From a checkpoint of a small multi-label image tagger.
Model: norm layernorm, num experts 4.
Training: adamw at rate 0.00056, 14600 steps, batches of 384.
Rows from block 6, named by matrix and row number. Rows with one number belong to one attention dimension. Each number is 128 + 32 x the weight over its row's rms, rounded and kept within 0 to 255. All counts start at 0. Numbers have three digits each. After the name is the row's rms in percent of the matrix's.
# v: window attention value (model.blocks.6.attn.v.weight, 256x256), inputs 192-255
# proj: window attention output (model.blocks.6.attn.proj.weight, 256x256, transposed), outputs 192-255
v.51 089:096114152154135141132119168074131141105107186104195082183148153119118098138188120122131133096128085090118112091115096186170179111089106103142078156211161127081103149098169128084071126077184107
proj.51 072:146133088084131116176190116164133107123141080168113159116113103152127144099118120149099114086147148133128109084150124082122084106153157119125198145131132167087138157177141166160140146129097144
v.52 100:059177114131123165101128150110072136195127108155098095111174139158103130101100115100136138116161173134129136073139081126124144126145131158181092088111190052130113171154117144175140164138126122
proj.52 090:138123127198097115144078143157183124142083125209168158195081088088132165137176134145118170106092185157132115183174153114130143166113200162137103115152121108125143094098180118100140133146111150
v.53 095:190135137108142125138141150156113059085170135133166131127036125158104091118175087180110187097135130162102076116113113153122151159154117149109172097189164124117141153094108139081142125165213163
proj.53 088:051148039107128194166153100111083165112046116062121086123139128112160164145078190120155123121218137206135146111103163079151092130134086092121181138084169168115128078099117118165170082096142141
v.54 090:151084073151119140084109113177104142137196130055116118151115143209155111063166139109126142150150159135121120087081146142117086139136195147108080137058114137112116085120114110129097148128120178
proj.54 066:174118147121110172113100086083151094110109150143097140180141135105152096166095077153118175136057085130049128186101141158152165146164102088120131112173115097152147143149125148110173091143192109
v.55 104:048134154049110159146123168069131104098157151071111096036100192111120132133148143165118147126153129111151122070123101142136133126122027114128139126082117153143111106149081144158106127135087138
proj.55 108:161075136160113122148142077188098156079125065163129171146137113113175087090141118158117130155112226149143114109119150156116106122138132119211098114072165124112153121135139082083147167121134143
v.56 089:134102090148174139104162123150129133145127131132159131139145094176110093115080145147118153150092122117165111135097186100110167102160103065108146144154085087158128073154142121163090150107159159
proj.56 075:153138101096119113083050123192106138137149144090120054101095149135119121089170102140099157166161084192145163151115106160157153143107133117134202106187132153158129076123168170129130152079123130
v.57 111:182183149148134145141132167118127111119115100105167101133166186142103160165191117140077135087178162171151130195134103090160124157171122159159133149133149144156134174150104097152141101188154137
proj.57 130:139104171077123125123148111131153102146134127200142145134108115141170133125107151104155123175044143078117112123166125155123130105175143136116077142117098097108151129171111098116127144102121122
v.58 098:093134121153161119202129129157123123086114193165178158096107085100180173114114149065140121140125096184129116130073165155101138119145176108132068145095126101098144146115171094092171108114113155
proj.58 090:136156158150101139145136118135160129159112137087130099171147128104131129137178164105140078117152073080128104084096151154154167118182080074113153155166128150146088114124150180135132129107150148
v.59 103:127161088170135084150107166128107137125113162082121088118097125128103172204031121170176144142115103075205165198108116164121176178134084159090127096132085113136078066101099133152116097146154166
proj.59 109:117136156138077162156172105159149141095121118129120144176122131084195106137190178118108122118089150120123088112141190112172126074203107090105111146107114134078151117164145111116191101095138111
v.60 106:143140083136188151143150131099101102119158131182047126137140149132168122067130141089122168135112140130119112075153146121142097076112139111113070142158130180119094155137146081152113097067131127
proj.60 110:113107041107131168102087174116106111120129137063137143098132160094129135145088092149136167115141052175113162167146090103143151225125119103095197119150099172175120182136124163129081121155115069
v.61 090:122136050106104106135117112141169140158122095167091134115090111097097145099109124146098142155113096098158056109062105115110149146051122124138181145086054098123135087154106106124152085070135145
proj.61 063:163092160130105142140087086126101089085139126125116099159193152080151087116161073085103156173126131152110154127106143176169120085150100090125110157147158134072133141139129143156123118096140111
v.62 089:066145102098156130101126142132139104148169117098127060168128167115104101135121168160152105126084128139145111124132139107170168130168185078124045099107117185123113149125102099150129090094166137
proj.62 083:159115190137097115111123156118157102175144133196098187119070076143146139148125116136136135115097176119122109208163116148105093149150182143135128106150138153098128208134069094132169123180089121
v.63 100:120125187144121144156140183114136091086080108070151150126106088119147121098106112094077129219113126172152141167145111195180109144121094109177075110145109133174082162103093104146124107101131143
proj.63 093:112163167135117167220170120147116176129139087122116145108182124083141132138153141126134063133202106103130140028100154121108106107138110077121146112097126166101109113141162147134143150133083140
v.64 099:129029119119141164195105103152131091157114144138152098069139080119117074113113119084159163118126110146132136123203119145148175129123126115087159170078099142112204076181158181122121077097154090
proj.64 106:136145096108140154119120148163096161058110132150168118175165118173089194165136165119137080094061123197085146169162115134134145100130131129159142129121123129168125167130116129158142167143127165
v.65 101:166145146208102107153149154139109106147133163141162082181118180109065093156157148156164122127088129083123070096191118090106168166138109116132106093178179090070106130072164063152063132114185080
proj.65 099:144107137097122145131065127131110131172079125195097139109147113129217159145158111084150176119095137165186138229122172109191085078178126179113141110112116164115106161107115130179126118144080153
v.66 099:100081102144070167136125087170146144113126130138132110133124120142169106130186151138141138087177072116105111160148162110119126093076106148119149150088133106141132137104146118144115149110075107
proj.66 102:092166135172108179104141128082092069123156061084150120129179102141122103140128137153192075116074178130087140166122099152115149159115143101124135100130148126191211109148136081126073127148114126
v.67 096:133129095168200137134159175121159157170158129123128114117116189085099135091143109139184066180166139099105120168162124218109160133157106142123129125119203115067175155166125111110093183112165078
proj.67 090:148130143133073135118126113107050175131080140109152169187142092083217088129140128136066142096144118155124096110138118088095084097165103088140160149184188085101121091140142142143086102154073163
v.68 097:170115091117139066122145078087217113117171169076108100174124130148142176121093122109170154066125124138124111035166123157091152132161125063102128138167152060157110176154101121087093089168132161
proj.68 086:154105159139100119109055136108114142186039084187067167149125065125153149116190168175134115129105148162129124136084119064087118136103175211106117133117174115142124114088119098206113121148149142
v.69 095:116097166166123118104137111178132089127132117112109129145121180108152135138184049161104076174073142162168144123084113095129115170124123129149163069155148131146085129121089159137143130140126164
proj.69 092:127096057166162145155088077125154074109140095204125083149090109155063170131094172070159153120113160160142140146107087158163165105078159139099094083146066160160151137096159104143108132096111089
v.70 107:139138083200139101138158120117103197080137136110187155199140110102119060096097133164107173157113098118180149151127167125091150164116148099149156147109131109175103111131109072073130139125155080
proj.70 125:122129147166111141033059117101075084165098050142055162148109117060203154176124090080094141103089128162131096161102096148121143108116172148109077056144153136119110108180152121140096121144077205
v.71 093:126088155171134175110138080185141125110055102046095143143133117136150205127142172176104124127159152135069164149105095121213151128071100196133126176182094106112134108087147149141147140128141110
proj.71 080:138097096119106130158160098126081190092137175113175151161059143134080075116139103160079109174145079084123132079176119137092125166126088083112157134161141103093092168142178150045113140147162122
v.72 100:167077144067127125120164107120148091129203111146150105139105081127129104154112139119113109213122148085147114058136152054126109174137123131156095057141158132135117147149150100123113139189090080
proj.72 102:125081109159133096088150113136143146101117228113142141121110179100155095127112109108094148108111092127114173212185117157151104151128111104128110097179095143044112171157128153128120104120093120
v.73 103:154166123126154106187121189118106146069124124119087176118159138106164099137178119191110083108076087154147111095156118078109101192116107150073096044137117113186106174080160117085128111165157112
proj.73 112:115128146165147094083075098158119064144105096194074118169094102093168135129069099075098153106110114174115144197121139132155122101105160140104105076142136140120129118172139113128103110133118153
v.74 092:133141139114117068110150150139153108095097156119175154132148119103176131131125119133085129183114118188195122151097151096175177103120147183196161112102099101137069156070177130122125119115104152
proj.74 090:109136126152183116073144109087145044135142086117128135140134171134106099116147141123191145114131128081127140166089127178114096150126138085061062067146103084117184121115132121145121134127133141
v.75 103:087135142166128112118086057112174067149090138137129109134097123145113165163083155101153158111138131156103124117121179186145150125164059173177142103110084178151123061125159187103082170064106149
proj.75 100:120103094091127126149127164127099157072145157066156129118087123161072134101192162155135086133166152143156162144153123041071138122137123136102163161117147125100149182096157102150153143164136087
v.76 091:110211129101117086046128107126119133120127093129099134200159148178124135146108126108112089155155168103124117149168129108153149096101086151060131129141125163100149113119109143124204177154191144
proj.76 084:179147112104098110151155151112115156121121187103137109120108130107189129130189090146105164161219141142206108073098142112141115140173113095202163196099141131105087116077093140139170108144090151
v.77 104:142120169112133125195139093140190115112128161151148121108155096156119124102132110103162104121140119145131148148152127110124099168137115110098152085197122101072124097111140145125168092153090127
proj.77 114:093094076182091192100108135081148106084089106075149122134170137176175121128118159127143165093058150211135112143126073130158165126163094138136154149072105139163140133110092098139065142110101117
v.78 117:111152109118149138082130141102178088127141191112112147131112118172149107145131137114175183189124104110095150122095086145197182066108112112129110130120113129093201114091075112118121153122107163
proj.78 129:139133133119106090120118153152076127142131158108116123118102131099185137104163134120095097179208112150196116085097160127056167103113133181132165138112112143134067153137136128105156104119132203
v.79 094:174088091146134158133153124084151095096122148161081143124173167109109148136107158181117140145142156139129152126055112138110139105165204151157082166130104121124149128149133096125189126132083109
proj.79 082:094131169133147099095130178107167109188140085132124123096084151139167107110081110140147107101150046125097143128158163149113110163078146143125133095131144093150169117154141166107096162148114142
v.80 097:158122105150130077162169164130100140104125142155091122161146206126196111153198091107067151152104119067190106174174120099133116127058143137134110116087136131134097161169154108106143143176149143
proj.80 093:129131144155157114088076086084102072175096087198074144156096126091158147165087104091134141112099138174099128134102125152143129119077178101120093098173151111147134086164149142141113100083087197
v.81 094:167128129118208065124179128122150216094120137091107093113117178153047099113181104138121172132144090114062141149157164123119141092116141119130062098122148100101167117097153088110103159175180130
proj.81 084:163141145097094099138121127086098142221108143201089169161166116096244115137142141081129159129132145101159055057138172070155072139129122140084139165146148123074088108134092167187123153091099191
v.82 103:080060128138106094187135163074117164109155082151122118089156131146122101106167137140159065071185118115184136139143137082094095108160135094072081133130120118120131121062112081083134172132159116
proj.82 107:112130128145089160062132134060104113126110100098129153115213143113210085169112131112160134126038162122097063101156117172143113148147115122148130134128145114140155104160079126160070138120091136
v.83 092:145163185078094183159128142065114166133105145137114112153107117121113094157130181163113080098158175171158101126145073085126112156128092123130108125153141119172057092177208140157183131202140136
proj.83 090:140094086134147171175142110126206110122142115161166087107154170185062148144096138097176186133087121098137153141140131156195123134201125127141126117128080170149139125086143092155140126123127046
v.84 096:135134083195160082142134157134097118091170075124139123137168108102147103108178132134115160116171136195168154150152137057046164164106092165104132101162128128112046114144138125141130095100169101
proj.84 099:125114154113153152067068120088114096162084098170068158126139137109167109166125194080135090089110137134132099104123175119100070081136188111094105138112154092114137103164127127152117184135087179
v.85 102:136106052152156136185100151125167107140134150165166171156128133108141123080080113165174113159141142122138143191101199166133131089132114114124144130123160135129125162130092086088163103124113160
proj.85 110:122165163139120101076044129151057117141134084208100123165059066098141182157108122069113121117104125161103116177125112129097148109068184180114085065130135148127114117137147154159144134143144223
v.86 094:092152128168134138092149118081112143142109146152134062132115096149096176147119045113098137075099157094070184163126086145087108131120114112146125146133128106131086113119079135162134130143118220
proj.86 089:131102139142146149148128158107098166116082080125093142116167161113128098140175129148149110178156192103145091042048155155098095094138190126145110181118170088132151110179135145147119115121116121
v.87 102:152113054116103118134142139160143132089072153155161094126155136112107122093121158137152075117119081124109139123145094135098117142137101097126140154063140145134123124115169064082159129128137137
proj.87 105:091153144148106166096130096096128140150143067101133124095177097127135110129108099164157138098076173138103106156153060154161158140163089103132142112129160130125190091133117125135080112184086114
v.88 097:136149160122195131173111103171148136100168127116069172087164137128202135162065124106126141161127109130137141117169092153124124050163096079151109113104094125058148130162156137123099096137086147
proj.88 086:120147142131115110119134158114107113108093136136164136149061105168116137141158140183060088111152108121133135085063165118104115134059148166156114133117149095176082193110113117110152164111184166
v.89 097:154125106078175112145070147176110153137189093112138173146149085135170140154074120151177053062150124075144093116167110116152112078139054207176111172117085116174165079123121072088118131119146126
proj.89 094:107119117129121151155132119126131127070117107116204116120179133177080125157073140139107133076062148138104080105159102136152128123185093117159126109123121140143104120148085129124098142128147104
v.90 093:142120074121142206149096168125116126148155087113169127104108095143095170146138188116125132183121109147066143123125112074160117175109109074124122108169105153128099083073093192131094123180109121
proj.90 091:095100087112147108098131119154109127075129191066088116112123187116119133132117136091120154154206134180153115121143046173085181097131081107124182177086110153061092171129132095096125095109118137
v.91 091:119113139186099112106094137122231149134186107169095126109176096148114120180145145103059081114136145142120137114093175137105156168131128132165129148150134184127062091141124164135094130165108158
proj.91 081:150130078132138138188098033215101153116112137171141138155025068135142124086144111176095099157131140135120165150115085156111199157088113130084147124154114115154098167095170125098109108094118155
v.92 092:127113188091166093108093147124130148108091089088105219124067174123137158143089122112105099115121080149129099185109117105083123134099164063181134101099145164122132104157193124159124130097063151
proj.92 080:122119154089130158174113128089148143163132098082148124143092128184060078101104093190103132120129077107107155085075159110135087134149103149103145113162176081157111095139149122069157131200139071
v.93 095:115114141125096131098109096166094141185072144114094080125205191083083118132171154119136113137165096112160118093107051126048105154133137159135080109109166057147097140125093115078168092084076144
proj.93 096:099124103185159128126152165136188133152167067150137106104144111123119161088089129123134163127132139112107125111091070115166129135034145116092152101148154153147203058149128140142080139143106089
v.94 094:173141131149099115145103149148184015135128128089117122141182146116151099165100144114139059121145122108143144153102132127170110140145164099150098138108113109109139154134120157100098129155147166
proj.94 080:127163134107122182197096086135117117115187105153137113179044095108126125107094070190084165154157141149185158110065106117166203129068134129144189125162141161216129119113181121062187100065150139
v.95 099:110147134170154189088113141143210069175092150150153179144115124180133157149127142102160137101097098147105150131144096108097170130112163122082107169105155130163120175093096087098159103063126123
proj.95 096:102140135089101136137146129125142204088171117089138084090115125166105095102123066217127098176137146156134136144101103135165168124162072137167201150122108148170126111120137130092144092178123094
v.96 093:145138191152136064205149102094155074093113158101135121098152115113188134110126147120122142140163141045078108109131122169109115122083131150124081134137118133126139138203105166101130103186126144
proj.96 090:157128148119133105059128125139127193132185081154154089141105125121091141126123117113109089077124131098159129089146159102127157139171083108173159135169159116102113105100137163078127149202129112
v.97 098:119127078181153164162108100171182104108102120162117170148154083112084154109130076163128143074105137095127092143130133127099129106096123148143130140097112079106120113140124100074103144112141181
proj.97 097:136093049038111152140195128124131154117189137116135169131143144090118075125089106121119050166085105100137134108192076135125158207140123155141185121138115102133137090131178094089149078144120089
v.98 092:052154195103165082102077094114089111149189150136146093179090137178043133085076182127219139161153088129164119119112093130137103151113161157081164144126140104161102149121155109130118167089132167
proj.98 085:138141126146144170133099131085110135150097122155139122087148111140140162121125170107125197130079102144104121160092121082185090085087146161155136141116140163175172157083096116235139106136138128
v.99 096:104114058151114116121136145121110182154119146173089036096092186104170129061099126112126164121140117153122090109122078167167190216127159057131155146137132113110104119112136165048106151083199122
proj.99 094:042132124097099118144170134045140123150125114107122104112177103153124077109136131125155171162123169123121194094133131107145098079116087154149096132108172122134151098162091105148102151119156138
v.100 103:064153147098107144141166145126127159124140181170144126161122111144109156143097125059107117161172165139091112149123116158159128124162072133141145173112045110100060122170153093114111146088127128
proj.100 110:109153153141148128080092110107099174119175074110067073099106154130183114092139145163142124105059117104168134153148085104166101098093157139107172089151159170174172080082087190116069199189114118
v.101 089:156106190156169081116157118156139125113152143092147117121109098128105133143136117152092161142133062114130169101096125123119133089161047134182151162058161145136145133141101173115134156166131084
proj.101 078:144109141117138106101141172151168162097069127132077141151143158119144068117195090086131094132088125100168161102166131148099175112091167116111173109147166115106086071045113138098153157193100139
v.102 095:118100123084140084116158127126070089155128085089096130103103112088195130108135129176130127186202159145054148175138118131144114165101131106137088128133101090124121077133160110115217163109061116
proj.102 091:146132148127108092126117194154107160135105175096146130139096065163159073147122071136113131118131148133166142170105106149110132084123101172098150139113112071139137122137160161142125101146188138
v.103 098:136190066108101125173151126175115115118097154127082120099159124105093143130152145092157114071145094106138167151156134132136132106139166097098090116130173112110082103172098129201075146125143162
proj.103 096:129119128157146165146140161090113126159171128174146151139146106099134153180118150108084120090095133145084133120155144079171105124094103156183170134145149190130117127063115098195200128169107112
v.104 108:148128108178119146115095114107150147117159120088128088155170151160117147128113115176185171143113165112171136123079091113110133126090136084135117108115185113121146083083092115125096111108103132
proj.104 113:135118069112122132206159147160156095121120177170117204118141137125099136163119165097090123199181133197111134124147192119121143117146109107155102162081114156103093206141120094148213102095129142
v.105 093:126098120112154095175117135155086139129184098110130094181159112133160135132131128115126255146137086079078134157111117077161157072124126092089094167135115101142115101170140115121148103175134142
proj.105 092:146148155143140081098153102146138134123096117082139065082159176153167123081169072114166075106063105130157115120125096144133155097115105177081131147150078135131115087055139120076131088129126174
v.106 097:059076146081132133126154116122121153129113137104139150129128176137128126119119188113143153112067138084095124069149094135128098097123123170143081167117137168084141175126125155100163105183140081
proj.106 096:118164190134157102086091108142112147151133059149127077179108108111119112112146096108136169093147168121147148128133179102165154137158078085177125156176128089084110107136071167135060182163109138
v.107 094:113114050130152164152080059158124117158176075113159126036145103112097090090126149189107123126118121158135118153083099121103125129140114170141110115110147101119089106118183167161124164126116127
proj.107 086:105117121101134137140135119100123098101088181121166131060139157132102169162048140083103130068152074128121118107146116122112126086175083190160079106151140153137128179137111046154149119095129106
v.108 098:116105094140160184142081143124109132104117094097152108211108128126171134092095114086139174153189159145110133076121155120104132146083094180080167167121053164084154111121151168125101108126076169
proj.108 101:129180162126192104114159126078086130143182131124088115104113112138159146111089154166143098124095136099128163140134106116109131059143095160162135138130166090118159113130114126094100147131159151
v.109 098:144151107134144123125120132138139154125193148191102089086115133147162116161058136129060082120147085171151190127105131111092109127118139143058099134124140163093097138070167111150148123133105146
proj.109 091:149150116197169174159118138115112079092149142115122133144094162155143168121076178174127148123139107173100088165098123126127102088120132170130127170136139169158105214147169133097142131088159148
v.110 102:083137109073128116180055134193126187118170120112084145176143110117130065157140081104100181092160166176130122144157122108159130119082147108081131161109143112136159119116117099122070089148098098
proj.110 107:136154196179153101096147157124132114077117123101192072113108145152164124143131113104132133102129106120171102136115065169113114090139090151099107095138133105151159116131180139060106151123127133
v.111 089:097128122110116096098117131136125145097110133106167120137101106086107160136093082072087153114138141144074097159117112123143186134207125104133077108167145146137158075058195085154139085128142141
proj.111 081:130111127150101103119079136115094150190133101097122095082125111146151183055183100124119105155101125151150135140099124115152094096053129214073150162098113143128111082096186160177113084180117125
v.112 102:102173134056135149123078128140071123157156082167120112106148113161157116108142107171202132165149079111081121074129165165108100121077183108165118120152120149126116165065177119148177143097123069
proj.112 109:133125120129135159181145149112132117138115154108113153147126171099124176193089134106068166082164152146103099111175102120133125119121069181216092150109171125134122120137088122170130126121170148
v.113 093:076125150147156144127104097121112166126127140207160056144143167113120125132083081126164119094121074122143123144067153092178145124135132126117128139171150131140123097161092174098162168172105101
proj.113 090:089132113136102099189193125110171063110079137092099162117190111120118091128156078153137145150157158136108137119139091124123125153101145179110086110089095114128098090137109107105147097121149129
v.114 102:101147107090166147083126140104123114106069130156153086088161164168080142133204109193155107135050064108101067110102177164086096107110153130064151153138120097153140125137137066137156151102222118
proj.114 113:149134109110138132214149138133132101163133116161139129172159154082147140187150142069101196136124157132114099107179118093154115166118107098155116149122161150096146148158089118173112154048100132
v.115 094:133132157204124135128151100097177105097110139100096084107148159099178188120175078151116160145137090186099149087080085112080078132109112147078123170165099083120138087108114091146119116152072053
proj.115 090:139146102098115090106160129157125134135172147126130178154097107113135095121123123126136074165159165114150178109146166148095183135182106079138153117146109113086106118110158141058123136160147154
v.116 095:146071172129161098206160128103093088150152142135173127137166072120070159164155105164096129148138148082130161134136139084143065184169169087135181074119138074196152118088149125142064165154161117
proj.116 089:113084069117038152141127145150160149128113135104133164102141169110119107178127113106097100131162118136158126135112070163102150181148147126147104106117135124121166175164170106128154109106083089
v.117 091:150079103148115083124138099116073133149169133132138135090127171121114107141172143137132119132093160131105148077123159141113080101061122114156178161131140141160154151126180119109126070131132117
proj.117 086:109151143099171153171129144127141095140123124145092168163144138100187112176117081120107170082127120125090153134152054137132095125143123165136128114119136128106084057171069149105103125091154112
v.118 100:130122096109155096175141187182074061211103095147164140128142096161165115159136069164149175070050111125083071192147152136084135158144167101102161138140112141105118110116104129080106160117126117
proj.118 096:134083083081135170132169097169190091124109132143101121069209168110128138116153140071115176113102089139153105097114069135135160151115097177162114121078095101126118120096132068153163117076127142
v.119 096:137133173135103186131081154157173100127029093150109126119102087099094161155158156114166183149132177099129170121139134143101083129115096107147128149121031112147122136140135160148111107140122115
proj.119 090:121102095060116104084153139125103192166144173111134131096129066138072091126090079143099069112094116093141104107139151105080177119137133145170176142144113050122119093174146089126202073160106106
v.120 103:182135149147085137158164140111129118117079193117199134143169133168123136133144145192128108137100078092120155164167159090117152114134170175075121038116153140110121099083169089149136132091136147
proj.120 108:132133134170136164112114090174137112102121087138128060130134198107106163154134118089093147098142121155149072112118107159169122115121113098157079150152117204166110150157148129129087137068096153
v.121 103:117116169091138116163083138152122106176123164131098157122138151080117150114128156141126136133187192119080127096126105142127146096146076076102148106096087100137123110168139161162058129122109153
proj.121 110:121121148104137111063112127067104154177154143162157118116141071150104141107089132161114139107063134104112141115120159093101141121091180167122197128125120092097129091075107113083159119171205118
v.122 091:122092083140142110143104170154136099105139168156128079169111135149071131146103123136121096120098135121085091184168151130190131093130116173134181161133178111144100115090106103071053087111152107
proj.122 088:127117076100108181142135083087139125099117087144103151079178149087148093124141157120181147161121110144140140145113081142161124178073147134098093073081129132157139099102115080192151149120124119
v.123 100:077182078115121186134073164073098093137158178090114076190144114191156103131146156177118101102069113086138033159110170171168179105181121086134182112155130094102164174155095076124136186131173142
proj.123 104:128116109113161108200181148098150132118167166171169141149096102116079131119121143109152148140186148190121128112187203096148124154065101144137133162089118124101130126146145086187220094149165106
v.124 095:181116144073161126048162153096137128137130110188153122111097094129063191111163188064183029132155102144074137084169159147140118113083146112130142118126145120124113123102148094111121148080122111
proj.124 086:091144146127158152115073109101108163179103106141036119127145133131145157124120115163123107076081150101154159170156108089179120150149149166172142153125141109138142096126058154191061123145118147
v.125 091:132096096095160153106171135089141099139140079105152092095173095111134210099114097161123223076120158116194138126108101139146109085114142099131051119161126127113156133133093170107135109143130152
proj.125 084:148102159112153155136131115222131108114087164079096121151133164108164086099159120093131154147126086137156175136138139183140139206176070122099121156103088120108078119101100087143120111142124136
v.126 094:120110113123098089144149168112098115129162047196115116190117140147079124130127121191133119151064153120111117180120101126069153125148147130105131125149103107181153138080109151130144153136144124
proj.126 088:129108112117122121151094079148108088156086177086111148136146174102131100128134086112126098141154110142148088100132131174127174146153107123152075137120105173103090142194134075166099072073128159
v.127 103:128168127162130152049117117110147131113125128118099066080142163113129133110091204109149099173108183166117115097082088140147164147080131102153114109167098170127146151156069168158122102096093130
proj.127 107:111151150117168102137084111117092099157150156150102170160102071144107198115111153131105137087151138130112160129156199061138136053147103108176138163143148156064092162120069132158128114154153138
v.128 102:142139123131152143118180172059160086140109136113137149166089106135100114168135104117071158166111115140120137124117066075151122192119112124113131157097192091150105135146130122097146089189138068
proj.128 100:115180157183125124068125122175124104112155163111119138119090133184177137093151081135080113126137136108113184116134129136090109150097106099143121174173089106079143132082116178107129194099023186
v.129 122:115188128112138117113135132136047120161135122128164161142146069152127098155125097170171186106087177132145121188149150130141146160096132103190073189169102111066153154128114100156078192155153152
proj.129 141:158129108179173148147109123113145127071167103142103184160170132151109110163192174151132064148142111134148156115122104093140105096113145098132138167100145136101129167122130097144116086069107174
v.130 118:142141081091127161175122157147066124134166136069120119159163192114102130152130076140142144136100170179146115171144136170095105108119167147191085105133086150073109139120146115154073179129124132
proj.130 134:126132075147159134154114142110158091119144078126161178148146116132053120166129213170128079088196119164160152141148129092136140126184093099107128150086152136142092160095134119149114077167141107
v.131 104:117158112132112113114144158119082147190129110040149134145115171135157120200172084137153211128107116155149100208120145183110122137105217128126099101111078125106153180177131152133151120142126161
proj.131 102:149141076132170154142119145106155088116144061165170170157160105167083114165125179196130064136159112144137141106158087095143164106178070088112144155126136147125076133053115120129120102152123118
v.132 117:079160198153126095101057113141110093180115126157164160092118106130159157074164138188138158110129147149141158115133139123111151148117174120120082142110137143115117095146106106146157141172065127
proj.132 132:146165126146152139181125107160122099104124172128120094132137078133163166128133122097170182140071129105075130154177139127176153115084162114139161126156084144134154142172112121082100141058173127
v.133 100:177135143093141108125155178102123106141152097106154144120133175095094129145111140099123149136117162095126103118058119115174154125071085125120147147106097134149109115200123121126082106163178140
proj.133 097:103138133119166143074109157121144130156120101142139158166108111175132076130131109237095093127189165138160166103123121123099122170138122098121088154108155119095111133056115100124122171122065146
v.134 123:129171126093141132112135179060080152158137157071165179130175106091115114098175121141168086104147162143138142141107076125175121188146126108157130212073064118100118115150124103111129140163197128
proj.134 140:154105133200145140143089124129121130070162124134110148183132163112135115158161146156140107178141127100145059123124142120128131112117153102130103138138154128109170182114164124144115115044118175
v.135 108:146101145152101125138128140071150114126076097115121130174129134156134126146179136170108161117115099111104152101114106108089171088094117128129134154126118066132171166098120163116149161149118102
proj.135 115:155110120212108084140096094138121142114133141101062099144088133129172157081134054123111094160067115082162159146119125181145193093148102153175109126182135129099157104169113135167118130112091162
v.136 103:136113092093123129140092162141136121118096111143142125091155134127175178109118169081130172201121174141066127160148120163072095069143150144082107165077126153126129109105095077153099093140142127
proj.136 104:113160061118119153111092091164156148148140099147164152123184111115065095128132165205117126103181140129150129114140139118066152210172090101084148126112104111160119116106107160129154132171160072
v.137 111:179097133172098144130153145133125105115166098158088114117120181093183121091140201134122109181063151165160102121143169149097135080133151168110105127144134146124113073169163124096098092108120174
proj.137 106:129124055138120118137109134106132135128122120129150124154166087130074104131103164154156130125146124128147118138128139133127187115183103151090188119094108124164123133111102127119090128164191074
v.138 116:131178146071161128083195151078213135134118134070088157105098138071145128145150140105100081156224194153147153103098122030156146130194093117148154210073113072153108123143114159131119138140157114
proj.138 133:110080124195126147134107153149106162120116225088063066180123185131156095128156083131151109126146089100148134112113091147103116116118155120125121166142121122086174137106108106135131162067095159
v.139 097:129130144130161134098090124075122156098094107056091198141144134095116158036160106129074177072136130126099165126057066121105086106149150125169153214146065098098138173074188105147098156095099159
proj.139 088:158161144154110126102100091137144129092179149171144163107155104147158111136122190159156023216073168090125130116144117188096137101077123092110189094158146134165136104124113144142153092091131132
v.140 111:124092138151137125088088136124145131146130102135099094120147091182136160103103134093153140123153081150140099116167112099124186142116134091094109096064140121107132129139155118168173143078118163
proj.140 120:105156122076134125136165124144146092173137177128122109057097102171161159127120065139134151128092085112090143098178115112157133111097138105153174123165125149109120093098143120104131141103126140
v.141 119:156134161117088110085166116200135155156101159148149087141121190165118080131163099126115104102121114094184105150139103175144107159100106125141096119175141105100139121126083149136165143126085166
proj.141 137:153113094112130112199110153081107055117145093109143149132092083076112185159087133141116179057182124168133096145186148121159138058174122146170078100117180152132096152152149141159113109167155108
v.142 113:121147098118155129128101185145081168162111139102132111075128100150109113141152083135154163120086180107140122155132117176128112174133215126079130133080089073069120186152100105072144156120145137
proj.142 128:143158129124161136153143123131173092109145066152158172157119122176108133161130161191130069117141143141124135133145111083153126149122139098143138139127156149131096116083163107123137105128112162
v.143 121:129145153121087102112165127164203072188130117153111053103116140146122113130107121168090114049114093111153129117149142133137137150116116131188088031174127144157147085100141175111160165133152073
proj.143 144:151096128064132109161126169128078087133088138107118111132054118081137159146082078091111185066159091163119147189153137119191090050158114138132074134130160159105103131148104140171118135165141100
v.144 114:168116146097140131095142090153177102090166139130156115191070141068139171108158106118104154146142081098101133147205113135111133123192110174055145101112184182194123123119171154105116089128126119
proj.144 133:083137143079125125059163113131131122142097134101125100110147128130139106075113110093104203097147152174147175114078164117111111205087127177167119157119093075105110122147119159124159171176089142
v.145 109:136129107103085145199105147133049117064125141105181150141129165108231188171099101119107118138095170120169127126076158149125100110095118148097116133136092138139144187153110074136103107099152131
proj.145 119:104125104154159157120088124113160171139149060164117140174159114149080082108143187208132064155144152132162126115077093134118198141194132124119112130087112153140098121080103102156143104173114097
v.146 107:164135143105094122147076192161091159138163130101172145165155129090142140141148149128162182137118091107130130158143117112117090111141167111113138148152122125069109129114110115118142108139155170
proj.146 121:094146108053143122065150107130187123147141073157166165066141128165116127080106114151115094104119172153115139100100123062149125228126108114123161140096134153149107121118135144128149167158112111
v.147 109:100160126129141144119186065136171083142135127135078090082148117160150130075131180082139108155142174160111068119125150167168129103119155066157129100097128129130098088112125099158190100099117134
proj.147 124:116091065095120145119055176175088119119095191103138104126145171068111119138113123116128173093168084124117125177136120112117079190145104173081146141092102128140111153130083178149086158156167061
v.148 104:161159126148174113134056142102085138117103094185121188195124084142084084135149086157090134107187127139111107097116194157142089104165119091127127132107066104064125156160150169134093137142069149
proj.148 106:156116141165142120197138142133165188137168120146112150128169121124115133153160191138165059162123134082142141116112112111132148112089174114119169132112137154106170115131118090116119133104185108